From a checkpoint of a small model that answers yes/no questions on an image's attributes: 4.1 epochs.
Rows from block 7 of the image encoder of a small model that answers yes/no questions on an image's attributes, named by matrix and row number. Rows with one number belong to one channel. Each number is 500 + 50 x the weight over its row's rms, rounded and kept within 0 to 999. All counts start at 0. Numbers have three digits each. After the name is the row's rms in percent of the matrix's.
After each channel's rows are labels from the 100 images, of 14976, where the channel reaches its highest value: "patch colour" is the nearest of a few named colours to the mean colour under the peak; "top examples" is what is common among them. Only what is clearly more common there than usual is listed. The data: drawn branching plants.
# convs1: grouped (16 groups) 3x3 conv (encoder.blocks.7.convs.1.weight, 96x6x3x3, standardized in use), inputs within the group 0-5, a 3x3 kernel for each
# convs2: expand pointwise conv (encoder.blocks.7.convs.2.weight, 192x96x1x1, standardized in use, transposed), outputs 0-95

convs1.92 099:499460458483580564479484494440445423408542472477531467612502554488501543486416497559488464406486417513581565510436551496500513496391506509472540429481528483568572
convs2.92 098:574494568540523455488433563440514542540473551571509528472436485518492512568550486477543537571479450509646489514530532541589517538568466485507487521501480444493558534462438465457523522558507468542473602534471599487482455460566535407505454526567558512564441630518407538510499486494480515578
patch colour: brown
top examples: three-way forks; thick trunk; wide; foliage: green leaves

convs1.2 099:529525608447581435452541476554421427519562512464452484560461524506453466578480588449429523538497536513444525439501453463449449454448546545552439472513516600563486
convs2.2 110:492507495511580437593533534486520437513537581534492482428538422479571557559552432461431487399505557476528501540565488510515545528504422595461506543457487448455578493550538447516529517486446539509485461435455514530582388464566544535445411466614431481496486529450443495557485546496526521497
patch colour: brown
top examples: thick trunk; narrow; white flowers

convs1.0 104:391561529415475602467482557458473511512574453454441535530474554460515497508465501482477475533527469420423605514476478506479524556529457433515579600458542564491578
convs2.0 115:455492482378524411548483471409432375458617402507462606466489461449538518516501607432533475536531548475552506491555567492519509488500542516352500587470548456428540518419513553546527531570499501491501425488518442542552440548553501402439409486538460547484453500429567451489449555590482535464
patch colour: grey
top examples: narrow; thick trunk; white flowers

convs1.11 095:490461535491436511539563647420478508556483527475477407493590555560453559444434465483484524591511500484548533531533477457423462428549471510593564515464474504460478
convs2.11 100:474520440505501500508454450569511466528549584522530467520570495550427487508471505449431531558498621432518500552530545519430501474509564474593582510618488536501473464513464433484468449557646501509631461434545464524465430530540481498504481475451476509453527508564519510641447576478496479474
patch colour: grey
top examples: three-way forks; wide; green leaves

convs1.83 106:469457589446502559514496537433512521555459522566579535528493512607478519545534580432475448441460512387425482564494552473499491531454501563494574535513569504530388
convs2.83 110:486500529487538511551493428464466475413521475443484508521458457513549490491543621535454453471563525566524498509405507498489509501559543519472546547464472514567392542484512523564576460505533480451480484486492512567487560462519404504494471450466543501430452445536447573511416441589540570505
patch colour: grey
top examples: three-way forks; bare

convs1.61 096:411478571479575501519478513508480531398514405478537589451522547437552416426535523503462508452533537530551553491446381514469458490453460463488369491494502543476492
convs2.61 101:474585472479512541570589520569480499538475453465415579494337594441568565388487397515530468465473392514460564535492524521510506460518455527449537535414453548511553500598513457548527626525496467481425516476545517527487474594444487505549568487514536548470546537524421479439544481560496547462
patch colour: grey
top examples: white flowers; narrow; bare

convs1.60 101:529487494561496477617521455500505454509508409581484481425520493478584510467516463520582550583484529577532550474559478582411440535509390464537511488584508465561468
convs2.60 106:474483500438519467584476480554463398515541503521464521525437465466532525500497566460526547654608507538454461454502547476483549474564500511410429545461507522441535428486507531520487578561522538546522391521494540516424452505627570385428468526583392538463475513470438519509517500568510490426
patch colour: white
top examples: thick trunk; bare; narrow

convs1.23 093:508538491498575497488458509520577558417445430410446408526480506528478474452447503503582528415455524490445523557539494577491513494553545550596564457498525413442412
convs2.23 101:433466501420487495461453522414374543440531520516568404474492457486489485462417459490587476495446486513510526606440548560491494539473475506491546518496450457504527397461501355413554461494502488380503537502445534464522499478523506534460457456479509460507489438456589403502392572546590369483
patch colour: brown
top examples: three-way forks; pink blossoms; narrow

convs1.36 084:553502518545528543542442478505428533433433448462532450488529535561522477580452496560623495491475541512378552473486477491535494418489425390523463583469563545494535
convs2.36 086:575443488418528475589460512537504530480472450523543413523521445472518517601460439564484528439507506529561522477482551570548589549482541591540453457553505419468510548463472548471488529518441512498516514452529447470425474448512504482585464415409473424479593501522553531363545592451624529439
patch colour: brown
top examples: white flowers; night; narrow

convs1.87 102:465467467499431434511492520434522542529448570519543574571427543505510472456446563476462476460446578488514551461499522486536403366469495517464542537377577527485550
convs2.87 093:529526515523487488471490463509492438525510499511548565493489491454556524493483532519422450560498543562518582517461530501544474552432455386443553535455570483507532458593478541533602588534527507499511510579397411424486572520454589494486522482526495518503455427444477473592449552497537478525
patch colour: brown
top examples: narrow

convs1.47 103:512472472544494524605555444540449576491445510548573474439430451436401406513500411481491476535407421551442500536448487531494514570586495504486514497543545551508549
convs2.47 097:387474434471474491579616516473470441543458516564442496474419545472552405374451456491484547519483553516501389567511583536529558434449596480488493507489504449481489482468441577577505563520461536532519541411586510545535458484444557549539426465503471485512487560517399494436499555491538653466
patch colour: white
top examples: narrow; pink blossoms

convs1.40 104:567407532516490589564525594542511502531494534506470536476522442562576535588522560501605483490476479444467488518437382527552470524526401533578501459518497475563459
convs2.40 092:511422517527447512509516489568495510535537511467549504547405397541488586493507529659464487497542555510461473559542497527487469487520604564505407503501468587504521451524435473541519520490520507515531398502561539508358518391452502535531555453520445528516462426481483477457488498527448503505
patch colour: grey
top examples: thick trunk; bare

convs1.95 101:537526420609440362592468474501506431520507418495565558460496536559527503434495473552575457530469505460408441464514496565551524524460500458547528468561454522482472
convs2.95 113:447490363405465403560526506501489379480594431503569574526450588452538516500500472499490438552560489507513520568541434452532524503502483554418471519497582544497601565575512529579473516536519552467578459492528533583564478518476502428535499448535454583498520434436505476459445504566573460516
patch colour: white
top examples: three-way forks; thick trunk; narrow

convs1.26 091:558533468480535486553616496508434517570564392521504384579502434485549497516458397518535495451547443506551498512501479551547408454528464497509464489584444562477484
convs2.26 103:473475555489531425509456553446589493504529441459555509463495570542501467494369539434505469476571434555423507489452532420581562520514477589471490495369396462506568517542450400577490504536499554422477508472507497503601427492550457469487492492536523445489460531465395514495473500530453527507
patch colour: green
top examples: white flowers; green leaves

convs1.21 091:380418414443529462435544533509557553458421450616601502549483541537444503467450441477547517529473539523535567456512541477495451468521542514522538534529495567473578
convs2.21 096:502587586597519521512516536427514520526461437473428479569497538535498557551576373583604543428383384527577486567584496499449435548431461429471542496548513516495467580507556527446573428533477457468521603539442469433501407487504490510431577544558535549454514512439455468458513426405602493540
patch colour: green
top examples: narrow

convs1.18 094:546501427555492499538517444536559624509449498404468441499512529511526490517460497492533626447437504427489500580536515525491460540512505625578591489502531460439458
convs2.18 100:485511610544423550474501410552504568529544455498554544449551478489458540474471478509568514473458486458414513523476540486473555491526549579576459525572539517507574467475567497406523549567511537551442494561486543546531523491562490502524427498407567504508533527534487462535440508497426468515
patch colour: brown
top examples: three-way forks; narrow; pink blossoms

convs1.55 097:440393425530519576549549481440528439565514520538542571486530578451423492493499503464472474476554516483482451393379427493547509531506545491517500532388468525532549
convs2.55 084:538507530506470503438488475525475418539477518496568476506551461483420506553592541501434581482507510423518459513487462533470382427399492552572500473482386381552468544453507474468432470547460404514538501397478449564536449554450450475532555569487502581517543483553462514555473504470464503536
patch colour: green
top examples: three-way forks; green leaves; night; habit: narrow

convs1.48 098:489509476496502492504424513491428461442531492530451468538439531515527431446476498555500557452526439462522541597536462548551488541505392362421457495415530609466457
convs2.48 094:463555453555531511529583516556572501552474489551522476530562505482552513425596519528552605427526455532520465465519492510472511481507488477526460575496472493431492421441470404515484345363465479519465522487502541446451533554488443468491528530503514477514405492383518377480524447508472470484
patch colour: grey
top examples: white flowers; three-way forks; narrow

convs1.80 098:587555474506507478431540535470538487488557508545529548525425395415518498529516550558523618503404439387487532568529536495467479455450438453463463520545541452493443
convs2.80 101:525490526435464519373533458536494556446530472497502492519452499513488500529487539536548541455501478493445446504582505555419501391485467536523438447440527514583386412491503514451423527443537421592467470563473557421521515473532426574514566506411564470498515456575523484416508429412472484489
patch colour: grey
top examples: three-way forks; pink blossoms

convs1.93 101:454480534499511598505523664537564537534405523487563458581469554524490542514441583493487505544516516445490502600550460539450503542546442475478557505482471453413472
convs2.93 100:443642394514477508499442475479450507414540424483518493464516477509498523451531558363534566579517474535561470557543536489538497483537382528394412545534510592515603488562486480478457515404472424538479459527551457488482515546442519472500514518508557479431531474558509476528560551541508482404
patch colour: brown
top examples: thick trunk

convs1.88 110:464449462520552557460490478503580532493522503410365438573579581441483490508579539533482533475494505460458523503550515461519474541556511524526459582503607453423422
convs2.88 103:515484528479564498544500467537536523573442514545510480456504525416419547560480411492479520469466514474384438536397383559446397487470405456528492449470483487539438490513509472457526455514682513548526506512518492413586548491507433528509496499432417547495473480590579535561477472508539528411
patch colour: brown
top examples: three-way forks; white flowers; leaning right

convs1.85 103:492560436506509502512585489568499436465474615500490568497512570441466545527608500502400493512365549540437440521513511526510569421525503513569424496519513495455512
convs2.85 082:521379543404477503456528480515554500477563467477514552411439496538547488467503526438507428548492477578419467548451504454518545569552452492455478542464447467397599558580470607546433496593551498439481434525447469444574469473464512482563517451544556528521475636498509534483470542470501556483
patch colour: grey
top examples: white flowers; leaning left

convs1.63 095:492550478516580465480505497555509544498484414468485441604498534531409491438458518567592559588528482490531552463513517536600576457482384450444494575549479489525517
convs2.63 097:471493590560604475452434562437544465391466532495487493449507525510537500463516421488503490478547416521539504558519502470530564569493534377505571431495500587444493458467451537487503463481479563435612439550477458544540461508525529548522560464540494468534423493542451485462484533471456510459
patch colour: brown
top examples: thick trunk; bare

convs1.74 096:635537517519450461436448516577501510470453498484435464485565420503541461483568517459559512544537451483502555597559519456428572401425493557496511510466445432484458
convs2.74 109:513457520472467525415457481532488562495556461466478474508498538518479460518567478476425534488542489487487557492650528462536568517521458534575417565484413514597559512545464429478435558516462468476506452532468489494440479482509479510474501499469578428522523584497463483390462508435510537525
patch colour: grey
top examples: three-way forks; green leaves; narrow

convs1.33 099:421476497394460437573559485475426459444506434521427579536560482478509498432540526477472499470532553495528501576549538454453569446411452600561497507501489492595474
convs2.33 091:519432481466589448547577542505509524468496425564425538424400499417564447521526560450443479479590587525538401547502577501508497589505516428499534547563507443492543503599548512417460449428518458513450465586496467462569520447455589449387517575551514496552473538479467470482459548488533550570
patch colour: grey
top examples: thick trunk; white flowers; wide

convs1.53 111:583529480600516527583520443461489430533500473479520563538588433550479493503455478422553548491585485484517490598534518466509507515455559488407386503438478478435566
convs2.53 086:452513535505500496512596603324524550485498521485548536432541489510521468495480483434585533468523450513498555584502462467486502468465468502489485419429520352453509329549509474496522442495491528458475476476464455516512500561451522527475586463478529421519591480386597514395482453523501629598
patch colour: grey
top examples: white flowers; three-way forks

convs1.86 097:523474480482400535485456506502424562558482447601443476515458520552594469473551530480489493548451492489521495516467427456465558541488501591467557638446478477565404
convs2.86 112:525454490471471452483499419540471401478499511481529655499518505412556476409429422435513461586562460511475566477527436632565498549595497526419528541477479434485522516439500510542514453415515474409562469508426502516450513532534573462499406460561499519546428552539506576456442527551481547484
patch colour: white; pink
top examples: two-way forks; narrow; white flowers

convs1.89 097:514547516455531506547543480529450385623436400524579513508493534516438570480494491533468422507491556453493532521579442472449424484513452552409519528542399476498486
convs2.89 114:495500500449462527485512471480466480505549455485585603410459458392539448552483492427497566605559499432482550479484630558545533538491524594494584568479577559490541537532471500439528639503550528600459469507514447533536550545543518432551455543557519452507483482421522495439547580502453558476
patch colour: white; pink
top examples: white flowers; narrow

convs1.84 108:480493556433454485507449505409522540430509502558457574558537495550399559477442484420462422521600511460551503529538564440505557506422525400509521485563538514428521
convs2.84 115:516489520454542417481491461568593447490532438580514574492481526464521421540477493544529494595505475501480474421509423424532539533612541522489534514408573514508533489485519474601480519555504502495503451471462472583516522428541493418377544410520472434469462567508455448522430655457453553525
patch colour: brown
top examples: narrow; white flowers